From a checkpoint of a small audio captioner.
Model: 7.7M parameters, log mel input, encoder activation celu, encoder depths [3, 6, 6], encoder widths [128, 224, 384], decoder width 256, decoder norm layernorm.
Training: 22300 steps, batches of 128.
Rows from block 8 of the audio encoder of a small audio captioner, named by matrix and row number. Rows with one number belong to one channel. Each number is 128 + 32 x the weight over its row's rms, rounded and kept within 0 to 255. All counts start at 0.
After each channel's rows are labels from the 100 clips, of 14976, where the channel reaches its highest value: "peak on" is the class under the peak. Only what is clearly more common there than usual is listed. The data: short pieces for a synthesised band: melody, chords, bass and drums. In brackets: how many of the 100, against the usual share in percent.
# sq0: squeeze pointwise conv (encoder.blocks.8.sq.0.weight, 56x224x1x1), inputs 0-111
# e10: expand pointwise conv (encoder.blocks.8.e1.0.weight, 112x56x1x1, transposed), outputs 0-111
# e30: expand 3x3 conv (encoder.blocks.8.e3.0.weight, 112x56x3x3, transposed, each kernel summed), outputs 0-111

sq0.30 [127 128 128 127 126 128 130 124 128 128 127 129 128 129 128 126 129 127 133 128 128 128 129  98 125 129 128 141 127 128 129 128 147 128 127 129 126 129 136 127 117 123 129 128 126 119 129 131 129 129 126 132 135 126 127 130 128 128 127 129 127 129 129 128 128 127 129 130 127 126 127 129 126 122 142 129 125 120 128 130 128 127 127 126 136 128 128 126 129 126 128 124 127 128 126 129 128 130 128 128 128 125 131 129 134 122 127 136 127 114 125 128]
e10.30 [115 129 125 119   0 127 123 130 130 129 125 129  58 117 100 129 130 129 128 130 128 130 124 128 128 123 129 127 131 128 130 128 131  98 127 125 126 159 124 109 129 132 127 128 128 122 128 126 148 129 166 129  84 128 128 132 140  60 117 128 159 128 129 124 128 125 123   0 129 122 127 116  77  68 123 128 129 134 127 127 126 132 125 129 130  40 132 128 110 128 126 136 124   0 133 128 186 125  90  56 128 130 125 127  92 125 115 126 114 118 125 170]
e30.30 [132 115 129 128 104 129 143 170 140  73 112 156 112 129  88  52 141 121  79 112 136 139 128 113  92 133 213 126 101  72  96 123 138 112 126  54 172 139 114 112 118 102 120  69 121 146  59  95 127 132 106 125 164 131 145 111 148 121 119 124 121  97 161 122 129 103 130  67  98 143  75 126 124 128 118 130 125 105 119  90  92 139 113 141 124 133 145  17 144  92 113 116  40 112 120  89 122  19 124 115  95 175 148 100 117 188 142 116 101 109  96 148]
peak on: C# major chord (27 vs 3)

sq0.29 [128 128 126 128 130 131 128 131 128 129 126 128 128 130 125 122 127  98 128 128 128 129 128 129 128 129 122 129 129 129 128 127 127 128 102 128 128 131 124 128 127 124 126 102 120 130 127 127 129 129 127 128 129 146 127 126 128 126 126 127 129 126 128 128 126 131 128 129 128 110 167 128 128 131 132 126 129 130 128 122 131 130 130 131 129 127  85 128 128 128 126 128 128 128 127 127 128 128 132 127 131 129 127 126 132 134 125 128 127 131 129 128]
e10.29 [127 167 128 131 129 129 127 127 128 127 129 127 129 128 127  68 125  66 128 129 127 128 129 127 128 150 113 128 129 121 132 126 129 124 128 114 127 126 128 129   0 123 128 128 124 114  99 126 119 115 124 131 127 120 126 129 129 129 129 128 124 128 128 128 130 128 127 126 113 128 129 127  87 124 124 128 103 128 127 126 123 128 129   0 129 128 127 129 129 125 124 126   0 130 128 133 105 126 117 128 128 124 128 127 131 134 131 127 128 125 127 130]
e30.29 [133  83 128 130 107 113 125 130 132 155 103 113  76 134 233 152 204  97 102 145 120 138 113  49  42 110 123 121 140  60 113 105 112 114 132  87 121 131 102 138 132  75 128 120  96 122 127 146  51  91 156  65 117 160 150 121  91 111 120  80  92  96  77  98 125 125 148  90 121 181 111 125 124 133 134 124 116 133 167 147  51 118 117 132 129 112 131  62  80 126 108 126 124 125 102 127  96  83 125 126 143  77 112 186 110 139 151  72  91 106 122 149]
peak on: G major chord (47 vs 3.2)

sq0.15 [129 128 134 129 127 128  86 127 128 128 128 128 128 127 128 128 105 130 128 111 128 128 128 130 128 128 128 129 128 128 128 128 128 128 129 128 128 128 127 128 127 127 128 129 127 130  96 128 129 255 128 128 121 130 105 127 128 127 127 128 128 128 127 128 128 128 128 255 128 127 128 128  84 128 128 128 128 126 128 129 128 128 128 128 128 128 128 128 127 128 128 128 128 128 128 128 128 127 133 129 153 126 128 128 125 127 129 128 102 129 128 128]
e10.15 [130 130 128 134 128 116 120 127 130 129   0 128 129 128 128 127 127 127 128 127 117 125 131 127 128 133 128 128 128 128 128 127 130 129 128  75 255 117 127 128 132 128 128 128 129 128 128 127 101 131 123 128 125 124 129  95 127 128 125 128 133 128  84 129 136 128 128 129 127 128 128 130 126 128 128 128 129 128 129 128 127 127 128 128 129 122  87 128  34 128   0 126 129 128 129 129 126 129 129 131 136 119 128 128 124 118 128 133 128 133 128 127]
e30.15 [128 115 146 131 102  93 181 128  95 115 115 138  48 119 135 129 133 119 216 131 130  81 119 127 122 130 123 101 105 132  85 107  91  61 122 161 114 125 128 138 129 123 128 194  74 112 103  20 129  68 117 126 114 131 234 130 130 255 123 125 121 122 131 105 108  96 147 186  41 126 135 109  83 131 122 141  74 125 120 130 112  88 130 116 122 119 126 123 108 121 122  90 130 123 121 107 115 129 113 129 131 127 134 114 130 127  84 127 128 129 128 125]
peak on: no chord (96 vs 23.3)

sq0.47 [127 128 128 128 125 129 128 127 125 141 128 127 127 130 139 128 128 128 127 119 128 128 127 129 128 130 128 127 128 128 127 128 127 127 126 127 128 133 129 128 130 127  75 128 135 133 128 128 128 131 118 126 128 129 129 127 128 129 129 127 129 128 128 129 129 127 129 132 128 118 129 127 130 123 130 128 128 125 128 128 122 128 129 132 117 128 110 128 128 128 120 127 128 210 120 128 127 128 149 128 128 129 128 128 128 126 126 128 129 120 128 128]
e10.47 [114   0 128 131 129 130 125 128 142 128 139 127 124 116 129 128 128 128 128 129  80 127 129 109 128 128  71  94 128 127 129 128 130 126 129 129 127 129 129 128   0 123 129 128 129 107 128 128 123 129 126 137 128 127 128 129 127 130 128 128 122 128 129 125 129 128 128 127 104 128 128 127 125  96 127 128 109 129 127 128 119  67 127 128 129 125 124 135 129 128 124 131 128 129 134 129 128 125 130 128 127 131 127 106 132 128 127 127 125 121 125 129]
e30.47 [137 219 132 181 112 124 127 132 121 144  95 134  72 157 146 110 237 118 131  64 124 121 120  97  66 151 109  49 130 111 127 112 109  79 120 146 138 122  97 128 122 110  75 128 124  49  75  97  70 130  91 133 117  63 149 126 162 123  63 136 100 123 132 122 128 124 135 126 129 117 130 130 126 118 141 134 124 102 139 129 106 126  28  74 175 122 136 129  96 129  92 130 130 119 141 137 126  66 130  97 123 127 129 119 133 129 193 128 115 192  85 114]
peak on: D major chord (53 vs 3.2)

sq0.5 [ 84 128 129  70 126 127 128 129 125 133 129 129 128 126 107 130 129 140 124 129 127 128 129 129 101 127 128  72 122 128 130 128 127 128 130 129 105 122 129 135 133 127 125 154  78 127 128 150 128 127 128 128 129 129 129 126 128 126 133 130 130 126 126 128 131 121 126 127 130 125 128 129 127 127 134 128 129 125 128 129 127 121 126 106 127 127 126 129 125 129 141 255 129 150 128 126 128 130 128 129 129 128 130 128 118 126 133 129 129  47 124 127]
e10.5 [ 94  15 128 129 127 127 121 132 131 128 112 128   1 124 122 129 132 129 127  98   0 128 131 124 128  45   0 129 128 141 122 124 123 129  63 129 129 132 105 128 131 127 126 128 132 127 190 129 121 131 126 118 126  88 132 138 127 137 116 128  98 128 127 126 126 132 119 125 124 140 127 116 205 105 127 128 132 135 126 132 108 127 134 128 109 123 130 126 123 129 124 147 193  75 129  94 121  65 129 130 126 128 127 126 128  82 129 127 129 128 129 127]
e30.5 [ 85 123 112 161 116 162 129 156 109 117 106  93 119 102 140  61 105 199 143  98 138 127 162 109 143  38 126  69 133 123 122 148 120 129 132  79 142 175 110 126 105 104 121 132 116 165  88 101 111 101 140 126 149 135 144  97 131 153 134 134  98  95 160 132 128  77 154 107  52 114  68 145  56 221 125 136 131 119 133 126 130 178 125 149 132 103 139 158 126 110 122  85 105  57 116 115 155 126 108 128  44 124 130 132 134 107 116 131 183  26 157 159]
peak on: B minor chord (50 vs 3.1)

sq0.4 [142 128 129 128 130 128 129 127 127 127 128 128 130 119 127 128 126 128 126 127 127 129 128 139 129 128 126 130 129 128 128 127 124 130 128 128 129 129 103 127 131 130 135 128 126 130 127 128 130 255 127 130 127 134  24 129 127 130 125 128 135 128 132 127 126 128 128 255 128 127 131 128 134 129 134 128 128 129 128 128 123 129 128 127 128 128 125 128 133 128 127 129 128 130 127 128 130  87 129 128 130 129 128 127 123 128 128 127  47 129 128 127]
e10.4 [128 128 128 135 128 121 126 128 129 128   0 128 128 128 128 127 128 128 128 128 116 127 130 128 128 130 128 128 128 128 129 126 129 128 128  78 133 127 111 128 130 128 128 128 128 128 128 128 105 130 127 128 127 127 128 104 128 128 127 128 130 128   0 128 130 128 128 128 128 128 128 128 128 128 128 128 128 128 128 128 128  93 128 128 129 128 117 128 106 128  13 127 130 128 128 128 128 128 129 129 128 126 128 128 128 124 128 130 128 129 128 127]
e30.4 [127 124 141  94 120 110 152 125  98 109  89 154  94  81 150 147 133  99 150 145 130 124 121 126 115 128 125  93 103 132 129 119  96  86 115 176 129 128 130 167 125  73 147 167 117 112 111   4 127 118 175 146 170 135 235 131 129 187 125 112 152 120 128 203 137 153 229 147  66 217 139 135  94 140 122  78 124 124 126 130 115  97 113 140  86 114 140 130 136 121 126  39 126 142 122  98 110 131 129 124 191 129 143  92 130 118 130  99 117 129 113 125]
peak on: no chord (58 vs 23.3)

sq0.6 [127 128 116 128 122 133 130 125 128 130 127 131 128 129 126 128 128 118 127 130 112 128 130 114 128 124 126  60 128 124 129 129 127 128 127 128 128 129 171 129 128 144 133 123 128  94 128 129 127 127 128 119 139 130 128 128 128 129 127 145 128 129 149 128 127 128 128 127 128 129 128 130 128  26 128 128 128 123 128 128 130 128 131  68 126 128 129 128 159 128 128 134 128 127 128 253 128 142 128 128 122 128 129 128 130 124 127 127 128 125 129 113]
e10.6 [128 127 128 129 129 128 128 126 128 128 129 128 129 128 128 126 144 123 128 128 129 129 128 123 128 128 128  94 125 118 129 132 124 136 125 128 128 128 128 118 128 139 128 128 129 126   0 121 128 128 112 127 128 118 130 129 126 128 128 128 127 128 128   0 128 128 128 129 128 125 129 129 127 128 128 128 140 128  72 127 145 128 128 128 128 128 130 123 129 127 129 128 128 128 128 127 128 128 128 133 128 129 128 129 127 129 128 128 129 128   0 128]
e30.6 [125  73 133  19 135 130  61 115  38 121 129 145 140 175 116 128 104 131 127 130  76 141  80 111 147  99 128 129 128 131  92 114 183 115  66 141 131  84 133 130 122  90 100 113 104 123 127 127 148 129  47 131 166 119 126 126 112 105 133 110 112 128 122 116 187 130  92 123 142  96 142  26 166 154  50 142 122 123 117 130 128  69 131 122 139 125  88 188 135 128 151 104  79 117 111 107 126 111 126 103 129 122 121  93 125 110  97 105 130 104 129  30]
peak on: A minor chord (49 vs 3.2)

sq0.11 [129 128 132 127 128 131 126 127 127 129 128 127 128 126 128 129 119 127 128 125 128 128 127 132 128 128 131 137 128 128 128 127 128 128 127 128 128 131 128 134 128 128 129 127 130 130 118 128 129 128 127 130 127 130 128 129 128 130 132 130 128 129 128 127 128 128 129 128 128 131 138 127 127 127 128 128 128 128 128 129 127 128 129 132 127 129 132 128 128 128 128 127 128 128 128 129 128 128 130 128 177 127 128 125 126 128 127 130 128  29 134 128]
e10.11 [170 142 183 125 129 110 126 129 129 145 130 128 130   0 125 134 132 124 128 129 145 150 130 127 128 127  39 105 129 131 141 132 151 130 128 129 125 127 130 122 123 128 125 128 132 128  97 133 135 125 124 133 140 130 132 129 117 121 127 128 129 127 128 122 157 129 126 127 129 118 128 135 116 127 121 128 125 127 127 129 127 128 129 128 125 128 122 130 139 126 126 132  95 160 152 131 127 128 134 127 130 127 127  64 121 153 105 148 128 122 128 122]
e30.11 [138 126 164 107  85 128 136 131 156 101  64 147 147 113 123 132  59 109  94  77 133  78 127  80 133 136 174  86 122 122 116  92 107  56 130 140 110 111 117 146  59 126 133 125 112 131 146 111  58 119  98 113 125 141 147 143 135 110  83 128 127 130 118 125  98 158 117 134 114 130  57  80 128 138 113  96 121 125  82 120 117 140 120  29 146 123 127 135 133 126 115 114 130  26  31  97 136 141 113 122 252 132 116 127 167 137 132 129 152 143 148 118]
peak on: no chord (52 vs 23.3)

sq0.40 [124 128 129 127 129 129 129 129 138 127 128 128 125 126 131 132 127 130 127 121 129 126 128 127 131 129 127 126 131 255 128 127 127 126 128 128 132 130 123 101  81 114 190 130  24 128 127 129 139 128 128 127 126 115 128 130 128 128 118 128 120 129 126 127 120 128 128 128 129 125 141 128 129 129 128 129 128 129 128 130 129 134 129 128 128 127 128 128 127 129 119 128 128 128 127 128 126 103 129 128 136 130 129 127 128 139 128 129 127 127 128 129]
e10.40 [132 128 128 130 129 130 129 128 128 128 106 128 128 127 128 128 125 127   0 128 127 127 129 128 128 130 129 128 128 127 128 128 128 128 143 127 128 128 128 128 128 127 128 128 123 128 128 128 129 126 111 127 128 128 129 129 129 127 129 128 129 128 128 128 129 129 128 128 127 131 128   0 129 123 141 128 128 125 130 120 129 128 127 128 128 128 128 127 127 128 128 127 128 130 134 103 128 129 103   0 128 118 128 127 128  53 127 139 128 129 128 128]
e30.40 [153  57 105 142 121  94 130 138 109  91 124  88 117 142  71 133  23 144 128 172  92 154 130  92 154 107 182 129 139 123 118  67 138 122 122 116 130  72 125 146 112  86 118 127 110 132 121  97 118 115  77 160 126 106 180 179 126 124 174 134  98 115 178 123 124  90 109 124 150 108 133  98 129  95 120  62 103 101  70 134 133 117 127  97  97  44 126 107 160  95 128 102 103 125  94 136  89  85  83  91 121 127 122 116 179  84 169  51 116  66  93 109]
peak on: D# minor chord (25 vs 3.3)

sq0.48 [128 128 128 129 126 128 129 129 128 122 128 128 128 129 127 130 127 129 129 129 128 129 128  97 128 128 128 130 129 128 128 127 130 129 128 125 128 129 125 127 130 127 125 128 129 119 127 128 128 255 128 128 127 129   7 128 127 128 126 128 137 128 127 128 127 129 130 208 128 110 128 128 128 128 127 128 128 127 128 130 129 129 128 128 139 128 125 128 126 128  81  82 128 129 128 128 129 129 111 128 128 128 128 127 120 128 128 128  56 127 127 128]
e10.48 [132 131 129 164 128 127 128 127 129 132 129 128 129 130 132 128 128 127 128 124 123 128 129 128 128 129 128 128 127 128 128 129 123 131 128 127 196 121 129 126 128 129 128 128 129 125 128 127 128 127 128 127 128 128 128 126 128 130 128 128 128 128 128 130 128 142 129 129 126 127 128 129 119 129 128 128 128 128 128 128 128 128 128 128 128 129 128 127 129 129 129 127 128 128 129 129 112 130 126 129 164 127 255 128 128 129 128 133 129 130 129 128]
e30.48 [ 93 121 130 125 137 149  73 127 102  98 129 136  77 123 119 134 118 105 120 131 127 114 124 126 120 164 107 129 118 107  30 127 129 124  26 136 116 119  94 187 147 125 124 129 134 175 123  48 136  70 118 133 115  96 138 125 132 170 123 125 112 145 132  78  69 107  95 121 128 127 116  36 132 136 110 134  89 138  99 118 125 100 128 106 169  97 122 134 128 129 139 113 102 132 122 125 133 142 128 128 123 116 123 108 121 126 128  99  78 132 194   0]
peak on: no chord (100 vs 23.3)

sq0.46 [128 129 128 128 127 129 129 126 124 129 127  90 128 146 129 124 128 127 129 128 119 128 105 127 127 127 130 126 127 127 118 128 131 128 136 131 127 126 128 128 130 129 115 127 130 128 128 129 128 128 110 128 129 126 128 137 129 127 129 134  85 128 128 131 130 127 126 128 130 129 134 103 126 128 131 131 131 126 128 115 127  99 128 131 123 128 130 131 128 130 132 140 131 126 125 127 128 129 128 127 127 126 129 127 127 126 129 134 128  65 126 124]
e10.46 [123 113 125 130 135 124 128 132 132 128 125 129  87 128 131 140 132 150 128 129 105 111 129 128 129 116 132 128 135 132 121 127 127  89 142 129 127 141 130 132 108 130 128 128   0 138 150 138 128 128 127 129 132 128 131 124 130 131 127 128 123 128 124 143 151 129 129 131 129 168 126  85 164 126 129 128 135 127 129 133 125 125 143 128 126 129 128 111 127 127 126 136 207 130 132 119 130 126 183 121 146 131 129 128 127 105 123 131 119 130 135 129]
e30.46 [113 132 137 180 110 145 131 138 105 108  86  75 123 106  92  47 117 133 145 100 127 119  97 142 142 156 105 127 110  78 125  77 142 133 141 135 135 118 146 121 111 147 133 145 130  96 121 134 133 125  63 136  82 145 137 143 112 130 174 142 125  99 219 160  48  72  95 139  40 161 127  75 110  95 127 112  71  25 120  64 132 142 104  97 147 126 134  68 104 173 148 143  75 132 129 146 114 124 124  72  91 138 162 111 175 129 129 170 128 122 130 113]
peak on: B minor chord (47 vs 3.1); B major chord (25 vs 3.2)

sq0.22 [127 128 140 128 135 161 123 130 125 123 129 126 123 128 123 129 127 128 111 127 129 127 127 129 127 128 128 128 117 129 127 127 127 125 128 128 127 132 128 131 127 128  95 129 127 218 127 125 130 128  78 137 124 125 127 124 128 128 129 127 117 127 128 129 162 127 129 128 128 136 125 126 127 135 128 126 127 130 128 129 100 127 146 124 126 130 168 127 128 127 164  51 127 129 120 127 125 128 150 129 129 128 125 129 128 134 128 129 127 129 175 129]
e10.22 [127 146 255 133 128 127 130 134 120 131 129 125 127 128 126 120 109 123 129 138 131 112 119 125 128 128 138 119 127 108 128 149 148 125 127 131 128 128 124 127 130  41 128 128 130 211 105 118 122 113 125 124  89 113  95 129 118  56 130 128 132 128 130 124 129 124 133  82 125 122 128 128  38 129  91 128  48 125 124 132 133 154 128 128 130 137 126 129 130 132  39 124 111 137 128 117 124 120  28 116 130 132 124 122 132 149 126 130 130 120 127 125]
e30.22 [118 104 126 151 130 117 126 122 136 108 125 126  40 129  94 105 129 139 122  31 136 117 118  42  77 104  78 106  85  33 122 136 120 112 124 100 130 126 142 121 126 124 109 132 125 114  76  69 115  74 125 154 147 137 103  92  98 117 145 129 131 113 128 127 124 122 135 105 106 144  66 135 129 125  93 128 123  26 127 132  99 131 126 132 125  67 105 135  94 161  89 115 127  90 136 130 107 109 107 125   9 103 138 131 113 214 107 127 150 113 105 142]
peak on: D# major chord (61 vs 3.2)

sq0.7 [128 128 128 128 128 134 129 128 128 128 128 128 128 128 127 128 128 128 128 128 128 128 128 128 128 128 128 128 128 128 128 128 127 128 128 128 128 128 128 128 128 128 128 128 128 128 129 128 128 116 128 128 128 128 255 128 128 128 128 128 128 128 128 128 128 128 128 118 128 128 127 128 126 128 128 128 128 128 128 128 128 128 130 128 128 128 128 128 128 128 129 128 128 128 128 128 128 126 128 128 128 127 128 128 128 128 128 128 255 128 128 128]
e10.7 [121 128 129 116 102 129 128 128 127 128 129 128 129 128  81 131  93 129 128  76 128 128 113 128   0 128 128 128 128 128 114 128 128 128 128 128 127 128 127 127 128 128 127 128 128 128 122 128 129 125 128  35 128 128 128 129 121 128 157 128 128 128 128 127 130 128 125 127 129   0 127 128 129 128 128 128 128 128 104 128 128 129 133 128 128 128 129  20 128 128 130 128 127 105   0 127 129 127 130 128 108 127 127 129 180 129 128 128 126 122 128 110]
e30.7 [127 130 114 129 166 134 114 128 133 131 138 116 129 124 128 129 133 237  38 126 119 116 163 128 143 132 126 110 125 128 127 156  16 137  70 122 131 130 128  33  87  89 131  90 114 112 127 255 125 113 132  91 122 122  86 127 129  34 106 120 127 112 135  46 135 115  96 115 159 123 127 117 135 128 130  96 152 128 121 134 177 127 146 137 125 124 106 139 128 129 126 150 129 133 126 123 126 121 139 110 137 125 129 125 122 128 123 133 115 129 141 202]
peak on: no chord (60 vs 23.3)

sq0.32 [133 128 128 123 129 130 131 127 130 129 125 128 129 126 127 129 126  88 127 129 128 130 128 128 128 129 125 122 128 128 128 126 126 129 120 128 128 129 122 127 128 133 128  62 124 126 127 130 128 128 127  64 120 130 128 129 127 129 124 134 129 128 128 126 126 129 128 128 128 129 133 128 129 128 127 129 128 128 127 130 128 128 130 126 115 128 126 128 128 128 128 128 128 128 127 130 129 126 128 121 129 129 130 126 128 128 127  95 128 121 128 128]
e10.32 [148 100 130 152 143 126 127 126 134 132 128 126 221 128 142 130 128 127 128  45 129 165 254 134 128 130 240  95 131 129 123 193 126 179 126 127 130 127 134  87 136 129 136 128 121 239  95 129 127 127 126 127 149 129 167 128 120 127 253 128 131 127 134 124 126 130 145 141 120 127 121 126 115 130 124 128 123 131 112 126 184 129 129 128 137 129 129 127 225 128 142 133  54 128 118 124 123 123 129 119 122 117 131 206 124 109 129 123 129 126 135 128]
e30.32 [ 93 111 112 159 122 133  98 130 126 117 125 117 137 117 142 129 146 116 119 117 127   3 107 121 120 163 148  73 128  90 124 116  63  84 124 124 139  94 140  85 130 115 127  87 123 114 133 129 109 128 143  83  96 104 128  95  40 101 147 118 128 138  70 135 123 123 117 115 132 131 124 129 147 117 130  38  67 109 132 109 129 145  72  64 176 122 113 154 138 138 124 139 123 138  87 121 126 133 206 167 111 129 138 122 131 142 145  97 138 138 115   0]
peak on: B major chord (41 vs 3.2)

sq0.9 [127 128 130 128 134 111 130 127 126 115 128 127 125 128 134 128 128 132 127 130 129 128 127 127 127 125 125 129 128 128 127 128 127 127 135 123 127 122 126 128 140 128 128 137 129 127 128 128 130 129 129 138 127 128 127 129 128 127 128 127 130 127 127 128 128 127 126 129 128 127 125 127 133 130 114 128 127 132 128 128 128 128 116 127 128 128 120 128 127 128 117 127 128 128 129 129 127 127 128 128 126 134 128 128 126 137 134 128 127 131 127 129]
e10.9 [132 151 117  98 130   0 129 129 141   0 125 127 198 132 126 126 202 114 129 129 127 130 127 136 128 128 131 149 130 116 145 121 136 152 127 128  94 126 128 128 134 110 134 129  96 128  27 126 129 142 127 136 165 130 134 137 122 120 126 128 169 129 127 129 143  75 144 120 133 119 119 136 118 106 128 128 125 130 130 132 129 125 122 130 140 124 135 152 128 123 107 131 122  99 131 129 109 126  27 125 132 133 128 133 124 131 130 127 120 130 132 129]
e30.9 [ 98  28 118 123 125 122  83 117 107 135 124 123  78 123  97 129 121 131 127  68 139 120 142 121 139 120 127  94 118  31 116  99  62 110 117 110 104 136 126 115 127 126 119 124  92 122 174 132 125 140  71 123 136 103  75 113  93 122  76  95 111 125   2 128  83 116 129 127  61 126 105 155  99 128 120  98 129 130  68 111 131 127 135  70 206 115 154 121 120 134 185 126 125 122  92 119 101 114 175 131 103 129 108 133  46 101 125 158 162 158 132 120]
peak on: F# major chord (30 vs 3)